Weights of a small spectrogram enhancement model.
Model: 8.42M parameters, activation elu.
Training: muon at rate 0.0021, 8000 steps.
Rows from block 2, named by matrix and row number. Rows with one number belong to one channel. Each number is 128 + 24 x the weight over its row's rms, rounded and kept within 0 to 255. All counts start at 0. Numbers have three digits each. After the name is the row's rms in percent of the matrix's.
# convs0: first 3x3 conv (model.enc.1.0.convs.0.weight, 192x192x3x3), inputs 160-179, a 3x3 kernel for each
# convs1: second 3x3 conv (model.enc.1.0.convs.1.weight, 192x192x3x3, transposed), outputs 160-179, a 3x3 kernel for each
convs0.5 101:150153138136159136132151147102092136122091132147103096067087125114139095101120106160106101114099125142146141141100142149143159128120155121117126114113109133136125124134130175142139166125151091143125088143125146131090125119119130144114138131140170120073116114073107102119111073085090096094079110099123158150128143170103138118116181130122162131130134129155099134148119127180104122134097130118106102148110124104076128125116158104111111130123125118131128125136134148118111126109124129114136142094110131117118130131131078121141128143159162143144
convs0.6 097:114138145112120145123123156096115144116114153160094117167145105180144174125122136151108129133143128146148122143119138137112117135139120072105138083113136113146148129116134149110126155122152123111118111135120111089133129119120128121093124130092161149133118122138131119164134146118128146103156137088125120115158103090140131094108114099128103143150085132103151135124135115143054136088151129113154139138156132135160133152103118116141165127120089132129094153159115142178139164152143116145151097113134118148148143145115163154159145121135131117133
convs0.7 096:107110096131125114115138123121112108121155100154116091088105097118153142115136153122136128171148150146154130113098145105112162127148134105101101118115100128131116159111155087089114109113120117083143132099106080162108101122159139093108151111088172112136102108140080114150161109170109113163083112115074143122107162135128140150088103131108091131143059148114116120140115093093083079149138127152127101126130102180119091111158111139100129112106098118112133124134152089115058149145080151113080181127138134101133114131142128133114115111098166146084
convs0.8 098:109110128132146159124089117109103129120110116136177134131140150147102118142151133149092132131119132103119158134136155137124123137109157111130141127124138128116139102100100130114106142135116119148092116136143133132155129090115141139112121186150124129089092147121095154101145122109110123108116196152148135146158171138162154140097085082107096126149145135111113139136134123087127112111108112142120086127126128147143182106096096130131143113088104114126151109172164076086152099103109154122112107118112129118104141154111075061068129114125147140119
convs0.9 096:123100109141124119138118119144166155135121105117127121143114101148136111152104187140104148146096160103110105101120142129156146135117121127117124118108128114080125118151144117133130150134143082085162105117178128148137154122101110136124139104106099155102141124072184121113133122139126090105157098109127121139165137160141129178112170175096150129114125151113144156089144113071118153151144147130124145158107150128114155131134135100141129134125122111134115129150120073142129066123116072103145131133142118129137154130138123091162087085158134100120
convs0.10 097:182180176131139143153169164136117128141145113123141152126122081116136098119076100088111164117106144102114098137159122202160119124129118122133127099129112117139132072103116110139129127143140151113102101139097109083076119164118090145094073128112138157137134121120130147133173155141132145131133143131141151146100112120138145143124121114121119130131136133083129154123115183144088166117130148134141138117136120076107093123111098140135130093105093130107110126108120115122137100137149078127153118116116136164153124147120159123174107119137081105125
convs0.11 101:139156174122136142123126112085132161078104096054054115095119122118121130143106109127163128123129146140157142134187152101105097173123175106120131122126097140123105144181139133172149120138128130125148114143117127125120099140117082104102144131131093117136105136164095128167045095143039091126037076127124112115094091121100126125170146139165117143123139095094115102092107123116125120101131118099141153097124163090159138102117125137136173156135153137133152137122133168107157147106130129130171114134101094159125114150143113095121101098123078095111
convs0.12 100:114120128109131115109122085134112120130126115135121120108151121115126104141169119157104126139103159123115162156129128121132145135135152124134151124139141150155136153097113124112116120119127124113144141069150140106134149109159149089166117063168111144116097105105105109112125084088156110127126146157124100108113109106135110103132126132096095126113104108151102159145075162129119170149116158147138133136135133150127093129115125133163141124106101136140128141147158170169120161133090145132127150120138158134152134131162152154201127120179101112184
convs0.13 101:142114112141144154108123126126126120135122146092100106114160130152154152101156107170163155121136123132123136132131087134097125169110174148153125128139118117109108190147117165112125110099118105115127119136123100130151152153154162180141134082124117125137124116114134091116147112123146130092162116083151125142160125115117100086163096146154144152132149158114154110133146085112095149098156095158121072118125136127112133161123102123167110100145129126134092114123164154147099170150166173125159153153139157116085129106138150118160134136153143120147
convs0.14 101:127140149116144140095132140115108132090118107152171126119163164172153156138137128110129122114146122166165127137104152163097134128144141143130144123118135108110134131111128136111120162115132105104063078104108119141161148130171088091102127127115166116146151120146157103109160134137152144146162155124102103136104127153124128157125116123127124153129118116147081106128127135130141128153138118138138121121097094107124113115111115151120107133164156129126138139125133104156184115110126130092110158171150148123148144102108108080073118133161143164177
convs0.15 107:152158154159128127133135155082114098083127174093124144124126088107190131104114123159143109121141152107102138100126059142108087136124119121149125124127122140151159150131131109112167135103129138094136120087135123180184134114134153126123112114090125135157146133125154098142121141158100092149136112120137162156143155156127133138140138133107131113170109123089146110127150130147120139128106129110141155076096121130141135134146165104148120146127136119145126129149173095092118150109085113118110141115129143121147128106113103097132146088093164121123
convs0.16 097:090092085096110115089101120091115116092067104103084108144135098130134158057154129139122140106135116121121127137132120126145095171122077098124097099114104138121124128111081133084087162098081125150121116154079146178122094086102093102083127158064148112119141122125126137131107158158136142153132125143106125126093118138117125116119125129184099104164066082162122163112122157147141137125117106128117131116155152154109112150113121126155158159150122132129119101125142115107123099110099111129063145133141173136133137139127156117110148089111134135089
convs0.17 099:106102110090109144102103141153132155164103146143160168150136141118150090121104073151127109160153120114107105137095102130096081095137121108110120145126142143125125142094116162113136161119137103114106129109104123093112090114125121109128118135166173103124143132090123148106082138181087135126079132172124144123114125132136140128151099155117115133117117170133092112146079144123074146147128150123114169114139176131136135124132100086128118128113104098090100098111131113142130104164174114144139120139103153135126145134134088126134098148123118171156
convs0.18 109:143137134122108122107123138136146120138130130123132164115061142174133170179151162105147115134133084184109094156120113142126164109118148111122121099107111121132123121139126135155111094159145121145117147120107122100105130167098165140090134120119140110148136138137166134089152128130147146144139146138093127098122144091166139117155102102130118155091162138100096105091135071125138140140150118153166105114132105090146140148116086149080153114136105112105152123125142137147120125107092146136145128135137137148142112128124125099109152128097108083150
convs0.19 093:140149153139142139155153159130100116147107124113074099162162156122149151150173182144152123142137128135129135128119093064096112109093071161167167141158171144172165122112113113101114103103102140145122155156117127110115123108133130141145099088092114161152128142133114131108113126150105114145108107138153177166126144126119124142164173141139154144122121109125141147117100108119127125131107114138099104127097106132140143124104142086109152134130123122138150121128116121110090107090090094113116112118110128129115121115113109104130129117116151121098
convs0.20 099:111123113090128105109126118112131162104133163120159131158128168090128169077113098114179148130155158137113112118151141127118160101124119079088127080085129096097115107144154131154122104152147071133136084145147089096141169131147142124117123104087124111162104098150103161138149090116157082116146128120130121145136153151110132136066162144120143123109140105167160186144142135132108071145146143144132124126104138160149094179161135130114111140122145143126111114100144100167129110158139140125092130135152125101112108103140130148143106152116134162163
convs0.21 098:150150123140151146144159154134114176155114113114116120187138157070096118138130109176157127136106124107137129142159209116104127100100125151152141117133122137137129112122134130147145139105116112144092099104111093090078116174204098099127096118102128087095123167134115123120142114106147138130145123108157145117114115115128118119080102148105093149122074075087071117126133118126121143157125200146137152139133130146142145160142105137130151140151165106129128129120108133123141150115125100115126123140127123132117170126115145145110107095154139074117
convs0.22 102:138116098124100104120115121132097081121124125156113089101132118131171155093085115104096108121118153137108062120160121120117126165114109144112124154126137087105115107118130122101131111119155087118138108128157159114107113178075106153141132135107102106135079112119156186140112116106091097072115122105126135169115146141127146120153122091148108122111107147141125151111104115115148125110132156101124101141148108088144108098111098138168141114108118125136105188153127174162132133117091153129092111099103095129105123150166152134096122132089112109126
convs0.23 096:141131157131123149135126167110127142106158143106155134170139108188150125137127126135097106136124154120123137138110118115127127138141155135151122144141132118119124123150181130148146138138151098104137117153143113112123123132114110129119105175138165115088156127149135162110106093146129092109159116097125144162133138167073094119154128125151128087163144114118147154123113147165108127103115110138108110137114122133093103168100133114071110161125096135130115165158126099099075112117091091085098163134148159137142141117114118104142131118100131116133
convs0.24 110:137135119118130134101114125162115140157121145169147132120092109140138149139114137127122108124130127133112107118131141120138152159149145099105103083096115088086092131116118131111124127131139141178163110160154132190146112107125097095106112104105127138139130131133135128110148126139173143151136102127129145159124136129160144131076083102125136147143154135150145115158160132158145126092090111122114124115116111131147146120134134114130135081105123088106137126138151115120117114126147095113163106109118132126141126116131127098105132097127130125129
convs0.25 103:160154117162154135117120133059067108080058109098107143148089082142123152078103143130136147149132120123096111133146129148149158149136135141145110144154127114129112134165125109120115119151118144166142121091069122114149059076121112109127135118136147136158109129128138102090093133136116118127149118108123119097152142116172151109093097080094111121120125101177162187130144163172118121138128138090111142103110119140137142119134107120115110152138140135107104109086094084097112154153148112100113126163144079135118113150099081130116112133130134140160
convs0.26 099:133140139142143128144142107136136120118104115163122117131132085124123112114124116166117132138101157137131161159132078162147074164149080129144131140153141121142113137123143111123135117116138121093136141138143143140133131141101155145123145142155208110149157096159160099142157090099150096083146118105136138150147121128160158141139094152136099132127115122102104182136126123139162171146133158121129117128151137139144129148144114133119136140142140121135113134131117156144096167143093114121056135121116102102112123114127163134104158104109133072106
convs0.27 102:164139144131123141155139149179141127134130138140148129109140121155144092155158131113152174136109114155122136140129123154129137127136138147138128146128138138105112141159130134164123111179107133117163132115124135148134147077153173118140126135153159129129121119122151124121213139131174129125131166138130156110137152091143135084151151091153141091113140099147119112140120101204130098192128151131103100150141092103118122121114131134181149143128143147128143112100121121157137161139187177107153159121126154101087136126106183139187153089167131125191
convs0.28 102:175200189193205209171184164160148110159136095134105109140132139146151162172135132152141135117109132114107128182156155184165132153105121155192199179216217179200188143150148143141134133145147133168145123150126138135090109129140108101129099085126123173149157173159168170169142187163150180165153152160149159159114129143104129162127145136151159154118126139135153133143149133128125126146167140143163131149169160149141139123139136129135128157175147162142130133111118112129109132138145150163155128143137121156153145166172103126143112101133138119127
convs0.29 095:129126128133112110128130093165111122138117145139128166158149104115139117121118143126140122124150111165150122138139148130119124127132094125137164105128155090124141129109151137118129120120121095140125094173144139162130121145170110127142124124135106120175105146169159130146087113138089089141122086139161117127157139126132136140170149120164128130167101140142090159094082182122080174139086124116099135129106140141140099146114128182118122144121094158130112119117099159101176142126137143110134111118161114121142119121121102168091140141111124149145
convs0.30 101:140157143136159165123151119145128123129142124117118111156139134142132124093134170180163118149150162164093111131114143103122149124087118133124151132129156129155136113130127134148117121137122135126104119118105128161163172100092159101121118061098120145127121091095142095120075114125123114101110118103094117102163124118155135105088095105117153100109134144150122115136112115140144117155132134147131139126117098130128154091101132083115124085067125082087137120125142159161071174149124189150125125137158128123136128114121133125145129167137104124152
convs0.31 098:124123111125145111102120080154074099169120080166125093171159096124131091119118124153147113144121119122142145090103119126110137150095135142161123145182122126151109054124167084125153115125146129095101115123121134130118146075115140110145154123137113118137102114156132136149106148147104135152118152150112070113120090106118081103098092147107103120132091099101153096099168126115184149123131123117126171127118153101090102093084152100095135129117092123099116132113096148146120120140101106132126107123146125109153154131175195048092181081111193109125
convs0.32 106:121128107133135115124145122124157117136115097124105118121119132120139131109128135130090118191134112143118114154166138111093165149099110116110091112129125130145117113093109122114126161126119116131131121105129143119185110149127128132108117123130139125143174177128125195091116095127148126103138099051113093092112133132125122127149115119114105106131135112155116121128163124108077115110111158103149150118115145101133152143115132139112092131165156138139131146130127171160053119145062090142127098095136100103147148118111098139137140159114149166147
convs0.33 108:107094115106119126121140139125126151125096126120112132131136087123132104169136143150107127146143129086147130133092145100113125119116140110143131112122109159138134154121102175103115179127139080102135075136142154168133140091146125105139128123187085137127086121142100137138141158169137134153081129146108124129125129123085097106138158110129106091197139109085159136134078076139100103148117127136101083112104112146127097108150120101071090169148143140148140130138147151100111127122125153139114133102120146102112113085111130101109166126121129135184
convs0.34 099:116139115092131140094090092135065129134107135125108105105109164144162115147152116093135081135108142090104115090112133192136141148152119112160125142143109134126141121088108092086141123168135123114091122145128118139164093087071139152121112118133145113164108120121126128154163116174125107148154143159118141090123132111101090113071091167110127165147121110090181129152119090135107129105125129127134119135159117120149159154095082149150093076133172131160120140104097147085140121058106123103126121123135101124128166163151150134140123138122154104127
convs0.35 098:132137126124132124128139134138126147136119126136125082087135111125135098148134132101081133102125122167124112191170174096130169106131124097111108122126129143147151130098107164144159150134138128157147080105137158147130128138137080097138100122124123128133110096122082082117099103089096121089139109092113135139109123125143147138151119132110132108127140135117179178151152150148130173158164146145126132096093094137141130167161117112129167137155123133152100109120122169155131183193186146149130113122124107124137090091100141130136155140133158168182
convs0.36 098:111138151138134138119143165106109102084123142122129150156088121156147111139137142137127120125114151109142107106095104119164145138145125134159142142142118088129136090099128096103122148132147131152113125087101096139111113128122124128144160153135164075126150092112097139093138100105137098112133115124126139098120134164101136120104110143110137101159145148149132169082095108100123087153140170116126180128143138121077123120135131127164138139123063105125158119103131129115153139092122133125095162131141115113144127100119132125129116115123139147137
convs0.37 094:156159140149148151115113136033104130116156161121113111142117136116139106138142129117120143113116117117151127080066075136141131153161127145136124126130148131125138093145127141146105167142127151113120100125133117132113124134154156136139145122141107103082146129116156134125116102096111107105136133113132117131109102080133140099057097085132123116172153141092105085121146153107164186144108120113106125153122156136092148123075110103145130139095119121103155121123145091111101108148137099168150122126124123106122155128140097112123101150142116095133
convs0.38 101:127127106116099108126093105100150124117167139115125171172122144110124184116108153149174117145145134154125131142105064111098072099090124135134119135129103126101096124124142119137151112133157133136121145103121153082120136163107115144134116120139090140131093097132091127122102125141116161131129181132144120140138131144110144158124082101153129118142160115096169086115169117135120097146185136130153122126181114087118137113132108113112101125127114143160136141150137111161123078105113063124117104126154125136144131158120132141128092142142125166142
convs0.39 101:147148119141137115145139137137131142133147128116146163071110130179143153177146143094105121154115105147143133079121138156137131112165158108125099115112107115120121131150114130136109142104111116093101153154118121124102084091092150104109111153188141122079135126140101119113112105111105141148111173176116140098123147130138168154167193160138130095125125093147118124136116113123141142133136116127114093120093124102092099145140154167143141116114100155114122165137115113121106074136141135169134107136113086123111137130123106139134095151119134164200
convs0.40 103:151108093120102104112112117133121135163128146122162133144149127162103123119136118115117161127130144065117124141121116159127113140115125148095092132102093133105095139116142142100123155089137092088107122101142146130139120112139146129127132148127098122119104102122114141103139096087145097109125101129145144126113098139120108140129110107140120130130099121112104099090066116079057102105131117131143137177153141116095131062118143099158138112099110114161151092146128132133093139148095160134099134150146107117108161131146163160144128174130156181110
convs0.41 100:140146126137119118105133126128126101119106126143136128099119117111146153122155103131129106117133122141135122079105139114118134118141160114136097108112104132133135151131117131147118124161128108132141144116124152117096080133120128113061127099114154121139135127126137096117147154122149160142136128149143167138112167128122130125117100066102132113138160139072116155093124179154127128124087122120094110114121132093137104080109123108102146107135130102105128146094105096130151108144139122130144139120143118111125119113145110141090083135116063110154
convs0.42 096:125104100144104111142121118121146135102107098092126172122110105097096131125162098129130129130086163145100115143177178162149154108136153120070105127116113131136125127109132157112110136120127136130136128132145126165099130139173131140171137166172104223113137123125149072164127156084125131095122121109152140122130135136111158138133089100173120139147123173067117108097110116072085130128192170095159157115095103147150118146101130159110115150126146147113111114106088139143139153161121139133122095146142079120119119102090123141131118120115095150122
convs1.5 095:120114164132125161144111164156142157130152138136158147121142145143134122154098140112145152126152132103141137138108169147103137164158119145131151121135122144152102128147084124107097118112143142118148113119105141128092165106113131078115131098111127138132127145124169124098122142143109142170084129177125138130119116134149121160099119142122129136120137129112131082103120097119153108125147111109134123081131118122121112143126091124119111105119102081146104076122156127123119111135079149160091149102104142124123152101115146133146143130159169119142
convs1.6 097:134150133150147132128145148162143163152120149147104135156132085106141111143164148095130186105140164102149103188150137158139150119089201114105129143104130112106158101116126074119140155122122129105117112104138128101139133141135174158129147107112147148132126118150103082155143073133145106099133124111135123146155140123152119119140104136122107114175091143121129099104126113090119124108132134118118109122137099115115167116075118114074113136095103152154131140120133102158132095123104107140120141108108099115115131116120080123166087101150106124158
convs1.7 091:144108112131126167133109176146085098142149146140168180081117149117120123154181174152121120121102073152106114135108110119113127143138159121096131114117142111152128119135138104129127128129151168171132135171149143160168168163135146161145131153100163129153136123129161131129128104122123092124138063117145107069187166121159175148108183136105180151071106148131157159125134124118122122134107118132106116120147134131118116156096101162111130107152179116165165125187215110119157129137131140119120081159104130154135140094081169113105173125183118080144
convs1.8 100:159141169104115141132141144128102146152132115100149164087134141151106119116131111148114167153112129056155081103111088090147149102159115102113132124168170124113156158173093139159128115099116167129126115134123136114156104142115162141109124129105136083151119101079143113095132113107171120120116082118133113107098084054108130096170182113112159123169184159124100111113105120119115131095089156097095148157141169085160178135128149160128119125125123097124096110127123162154139142152144126153130123135142103120126136129099122141127148153145154170138
convs1.9 096:177161132176149131144133113161123127099118137110140122130149135099128121107099138104119100111108125096114095122087127128062144121078133104136106120147092128115081099142150090124143114120138093097135092120156124120141102081147122109144129124143101149148097155123109178120187098160181128156147148132131117117138121149122094148093193153121129113179142096117124150112122149128112136117101097116117117126093151122136070121102063131116025159146148096112136131119144105161135140132122106107166124116122161139144138133132121161159122152146135128157
convs1.10 086:143129104111109104107123098138151149153163160089120101112118162104080143067102132111142146096122131086143120118138118089122131114125149110107136099097122127091061150140133162141136109103116163142151109110115113094143145184196110106103117113124118106126095102140090098147140119104138127119118090101165167119127141090108136137146137137114093120122093140106120158097120149123125128148166130141150134126131130141122126147118130128109119055095105120159130081084089164129137152112126116099094070077097117139125099113115125104104144105133171178166
convs1.11 096:147151139101105133068073120141188115125158103071152067097116142110107143118109132102113113129140155122112154103131108147140092132150107118106105121132107111140116165142125130119099137142110169119070122112068135088089167174138160129126173116122072113096128126110118142129157142144128128122091083106117109082132118138137127114112108108120110109121125131120092131123120157128129136130156158088149130119099105139172114137117156132090132129090096111116121097111125156093112148118106115089101116096132124135113146144138151126145129150133170163162
convs1.12 107:160159147132145151115132150138128174091141151108159152160152138127162139098092132142104107133095137119081102117132123140127139124104123114151140124139126155158126108161150103138129123158123138102122169113139155099112112086105103144131147149087073192123086168121094140119192122117177142134189102115110174146135160147181159097135184158158172127131117087131143150129152156148138179172148115137117108152117127077139109087117104094157112117095148131127161134149126142159158149130123073096138130130125119115113103112119098080136095095122091105124
convs1.13 095:103155122112110095153143088108127074113112094182144201132089091130099128153113146108119151108129133117075117110110101118130126112123165170148136130096152149136147139139138136137117114148108128113149165152154090169125153092162141084138136133147147128148122077135128135144119094144132124121106110093150131115146116118126117101169127139140133112085135118124131120111107106132117157123162130152130117166184114139120136107157150106095133127143150145121131161125126112113107144096126083121129149127104151106114138114113098117101113115144128105127
convs1.14 102:142149161114135114114108110119121107121106109127129141122111105139119145150119113124139148130141098086122125098112146094117151112143125103090073083083076101097097124143137106095124104110122150155196117164169096111120118133087102107092101109106146122144144152180143124142167140127157115081175122099159114118137137119143123124137147099131125118095108129146132126136132128160141143205187160123141135146148110135146150133109146155140178067116137132163126113173160156132136123123124136128207118111122115109111129129159109082115104111136110096137
convs1.15 084:108081113125062136118109147192130114115115125159143135138099170187096113152179162101095129103121114112104161145140095096142142121142149111052122132108122129107125145140118125140095162114145100103115122136155072127134168130108139117120091133150126130134138131107129159130111108109116133135111111105142094107129113117137094110149133140163151164096105136145130163119103102132088130156146167158121163141113147130086113094126158115073124123121109156158153167163158189133121147128099141097105109149193152073114133100109125120110140105125153133131
convs1.16 104:126153150108141153114117158097152142107141141096115156098101141124111138150110108135086152134136115167116132149135130178123132201157131127135141140140175110148166129164105151158172142153158095087120117146122120123157138111149133133129149151133131114160136113164121144146109124126090136143118147158111121111095119108084108108155113116161133101144103129112142136116134139140145114131130120137113111151131148135144128157180147139164119156095113156104123129092115167103108164122120193135099115119093111115098123156126136177129144175129095159117
convs1.17 101:164147173147146121132118129093083094085114108065073117124141107130090074142127107216127137172130145131168135128087141114088122154092156123163118115116110143149131117142152110157101110136166165107120181117122122155156088125134098105122118097115126097167124157140145133140108123159144099176138129135137125143133134141130131165152136154159159175166132111182158136131152130124162137107107102112120112123155123112110119111118129094110123106142147130158160151103141093144108096097112109109078148133114160134148172103149131112108127124183110120167
convs1.18 109:103144142133158142155128146109126089067139097120103125078105101103107096135148091162086159136125148132170114132112116108124101122121093164147131143149172132093132151118158143126184120127118126088141103097136139125174118058144124138136134099125126093141128122113136126175142127127134133135151130148134141125138121116093119114133139125157135102168144141105098146132147146159139147132034111117083117113129091130087115153066107187148153117165109116100091119148103104057110124130117138104150125156096154133120106173104120132099124144130136164123
convs1.19 096:072088108075080116099123147152115116128103125154138171149140130159176176135154183096107117069113126084097094174168180165173178111131144106067085105072085123111091091118132110096110137143151123132168130122155077091113125123132123112114134147153153116129144108130117128132157158140149145142145138152144184154136158123111123110148159164134141169149125131125132125131138126125126112169147156159144143148141135161154145109115113077078092143146139128131148122137140150136094144137105140149119118121144124107120105113148134115121144124141201169153
convs1.20 104:156127115136122098120095118118143163107143151122114172127115152103062142132070095135123138100110131128117116120122136148108076115104089158126126147134101131151115143125150124107119097142131109146099127141126133145094189103167142108163156137093138119126116114120122132100150119101156161147163130112121128155156122154134142138121166160101120139104176133103129133100131131120098147100123107092113109102085122135156130163135068152169084089159110138138136153158133126134159133139134130120128124122102084185205111150158121176137124139145124157108
convs1.21 094:119118113093085098107097047135111115125081076147154156136121056184132103106116133157097121122118137131132132130154155104124114083146133114100125116093120089096127143144133119131118154132146153140130111141175116130149158138143149137140127145112143153137154170176122168177188174168136146136137131162149154162116110111124147144173143131117130127160111144133147142134159133148144151130150131073132122059137126097107086172142137111074094162108096176142132111121137114168167110146134107141130123140109153125118102118119137105127114107137142108106
convs1.22 099:126140122143120093128143118093139142111136109127147098153133140139138160140106133127133167150164167173200107142139113140165158125116149118121122146164149116133158164156147137117091160140087093128159099125186128106192109128127161119115137080135111125130134159125141174101126090100122117120093149103110082118088161132101112103166149116126085135152147110113114103117141137095124101113166145111152101139122112085179157101119142145162107148134117121148180122142142148104125169129122150132104167122120103135159137142181139169141141130101146140083
convs1.23 107:167107122193109126141111105142059121173117157139114160145127103110099096102103068108189118093148128106158124101125149134143137123137102059135094072142133096127124090142092080125125091103140161148150137149149170203178112103121133101127133106149159121100145119087156163097113138123116137147105138194161131105170154150138153162088150112092137137112118144130130130103133139112120123090122149139123132174136132125110126120095130132107144080115193128130167107100105112123145141129149151115156109161153106134145103111113138108096124119113140155145
convs1.24 083:112145135092097098100094100119090101135112117135102113096100096117138153123127145161154146147155163130164172101098075129119099109111124152159149169164138166151128119092086131128123146148131113145128098121121080092075123112116143136126126143159112093088098084094105084104160151129139138122121127117169141130177151139162157149116113111137139146146150140124114108140131130152141144137137129143137138088093102110112116145123128151147133107134129125149144096126136149171168138159144108139131114126114126131129142142138125123147140131147139132129
convs1.25 114:108080116136093098136144152108131125109171132138154122120134138139133150173131147179136158133139095105141122128097149116097116099103095117126113129128123120117119135155134130166130114157101088118187139195210106152178131128135178160136146136134180181122158137115134127099090142124102141174097111148187155160142116114121127129142146124147159152108162148158155103128112110138128114146118113132125123150142149098128152100135120108144178148151177124125165133128134132103126123102124118145170151164165134150142095125162138112092126095098159123128
convs1.26 108:112122114095114135108102132149140113145134114176147104110089113139120115172156103094103146144115137138112132138125149134136128147129133147102127142112111131122107098079128131100119151120153111081172130118143146148114152161145121132115118129085162089141153099114165125081112132056116134071109139125126139132151112138161119145090125117079148136064125156140113101128107100107099091110122128117105156111112135143094089139107099120091097071070108110073126106091138209171124181154109181107073122122110123131134132104085166150129171143085211134083
convs1.27 096:118146147150123118184148138086129059120079084124102147164122091138138134190156084141151126178136085188171142126098130146104124151168112136162117096132112117109149149148158161157149099126142158132149131138113130129149141124164120118147172173170161109127143093106138131118125130143121117153098103125164124147142097107156128118150124111126125106121161126123131074107122098124126105133128085145153126148149139083120120105118145134166166132146132144119119159149132073088134074112141104107166165113126120091148138111121081095124116127114071153137
convs1.28 130:098062049101083072112097106105131144115158158124176156129121152136103128182135138171125100161112123149140163127136134150141098142127093150133108156138118166149119146129158153125120141131142151158142129104123121089087140146147125129140138138152149122109151119083145117084129158151143138131138129111130130137145138122153135090137121127114086105121094092121119117131115113126105105157154121187190157182179147100142161111134146129138118148135111134144123121139124120122103124130102144137117157135148142124128108122142183166127168151109158160118
convs1.29 107:168144156155125147135116132105125081123113106179126134131180149115174165089147154131131117138119129172114144162135129159120114137118098122098167108102137122124132130122140156138125148149145135105103152100086143111094147090092127080107145131134118091109129087110146081115124130112122109111099106098134131167142135142142136136138096121171112130156137115124149132115144136106136132101123137100115140104132140149079097138104099119096119120148106130146094157170107121145134126154126121128144106162143103156132124149133089130158127155162133153139
convs1.30 087:137101111101106097107085149120154126135129092134130097106117123153120139161125056094151097126117122119128166101107131106116124107121125136102115120105112128145104166176126125169100125120151143100104203107126174117122146095155128148127109130111128155138125161116091112154116141123127131128157125145137119166158124144128107136159154167124137132194189133124125126132119138151095112112145143131150152128124150139144146114128119120135132108097142152156147136127126135142127109130107110123138111119146145143156089065092113132132102095129144097101
convs1.31 111:172156146137112121122102132160116167143079123141059103128149108130122103155128094152122108202158106143102078130138107128141132144184167114097156133102129095102102139149132118106144121089160124176133154214148154171134109149146106151109083125098133125146155134142135149135089147133117146136118129147115147162137134154146113169139138101142158141162206147128125162111130158097129156095137079103144082153136100123169113123145127099128170094135160102150123113149133121125154142102123150111092146146139142136136121123135101101112103097102152109143
convs1.32 097:106143141112106134113110114166136073134123061180112080118144132148106115110077134156123077159138074144133118154154110124128099106136116113116156123107167155113128145098114148119172163121148130095114106166130102138080099108137141110099125140151132125095141107084153140104172121126163139107114138113130149164100137128156129131090106163127130139125115113112118140088123110115143134142130126155139097080156130150096116099128162143097158169130092172101103154121099135135130176134080161112084129105152161134143115108111156106104122079148118097167
convs1.33 083:094107146147171189125153130127112122129144119108094114124100129147091110159140137157121122101144126133087100147121119124145098181113154128148163151168132157173181168123151127146134169149160102132133163092167121136189135164129098138129108095105149071145141091123115133150084111159097138131098124136131103100142102128151109139130124169164144139137121136146155128154143080134132118123184164153164165160163116157102120137114165159134109111117136108106099129141125186109075162131102178133065113166133133137156145140094122124056149135119102138128
convs1.34 101:111124189146151175142139155139141167138128115116144169134149121061107108127117103109135140141094113115128162151094123139104163074134117134134138147138133144112129123153143113145150137108151130114136060126107120149109159097127140135135131163120134101142130094128184123131086127135107152134126140153117125109152141098159130146132144120086117106151128140122124121106107138103109136129082123138125107104165122128136151144103069104112107111124103129084125118106140126130129159145150120152139080113107127137118127144153165144102160134100138188127
convs1.35 102:088114115118104122121120134133146094095105097128117115160147159147130152119096124087086106140168143150144126146131118135119102121180149117098111122106121155128135116127150137137112120112135142137176107160165073143157149186176139125127146139145124119139146133106149139161118123127137128128123116107116139111116138131119123116099147169129145164101125135128127143112100101156128132120103074143131098115142131095140128136153144188167186152121132152108125145150140147116126128106125120107109093127145109108104088098085130134102079121110048121129
convs1.36 093:134132118135115132121094128155136142111114131152172142117113131147127102122091094166186161131104155092149149149090105138157136154148133127160125146176160089126115137125105175177150161148087117130106142151164142121151135161113155116157086098111128141147129131137159145116079107105082099129091128139150150106093132088115093085133113115129110112182105090145129132130133149139136107087114114154124082158157133135141106168144130128157160164137104130082104143099122146155117145164134129160137135121121160121109129087135139150124140156119122130086
convs1.37 107:149152130139125091101131118102113136090117160122193206132129152090105136106117088104078112132094145126127140168117146198137151173107127087145111130174117099121103127128109123155118132146126124190163110143137125157133130144186126119152105146166115121134103110127127159134101123120109137117114144134078085080107094085151141115122107126114108131089073126131114123108122122121103106080100116131157128127154110104150111107150068116186133125135146151145142084086132161169160151125112145154135095112088106117095129134131138154156168164139139147121
convs1.38 085:148130156126102133147100144119164135123168163122185125122136158095137128104148138142122100164120088135124102178185074140165082140153124119099085150122106163121131139134085134134111137162110146107071120144123099123104097134140133105145121101141125132128129131101147112114092104096124121115114116118146113129124108085126098089131093121093098119113083105145109110157107133157097139126109125114085108105112127184172139164144139152105174155111079155109113135131116137186109135130147125111107108118146146133150131140132062128144057127130085137132
convs1.39 104:135122094119114093117109147122116081135113105150128124141166162139110112144113155120134142177140136147139131131108097183167142163148125130126105137107117176135141147140206132100102100125146153150108104111091111137095141141167131094169201134160129160194123135160148148130139133123138166117118134095115100093105111126099102123137145160138127148135141142132114134124114109166133122098081102129108111097112111111135115164152114172172117140119160119126086147135116132118125123133132111153153134137091089092094118094110134150126133151139063125135
convs1.40 067:187206176143179158133137144091078130120084142109124143205134181180119185144147137088146144126140179122152132178114090107105114114155177162158150131127175137131122121153163089141160069115100124079142104107168077062192091111146144136130128104153127093134166135120155137117113139105125142106107124088129136121163139141117107113142163170103179172124133171158151146123141127147166128090102141078118154104135161124171169184159167150161123122126178138136184152157166168131105182140164125117130077126136146134166120119136124132134101118116088114110
convs1.41 088:128151161114135168073123175128184189121175157102167155112102158116096142150125101146151148127142112137112114181127158168150163115145161152150129160173133128160121129101147134157112101133114086117142115161153075135155130188148126150165132141140137088132139095112132138125110098144125103126144094117114155124111115146080050110120139196107130167087119179117131156113118138146117146118113143121146158115174160172137137165132161131159162097079126116059119122091133195130140182137144147141112096131117120109110134099110104166157108131142103155115
convs1.42 119:161081086123157100137117133107112125153145178113125183154117164156152123157170083090135121163129111159096175093138115121135111063149072084080105090097124142137131134136104123128111121162109122137095128152136119089131093109150104122146146138124111192126132183112119114117109089143085099141145113129130112127126134112140087110135127086097099083099137159104176167122143139147131128130133142121164131134136119130129154118114137103136121131137143116122111109123103170135119105139085119103131126127131114105137147123120143129156128141109121129143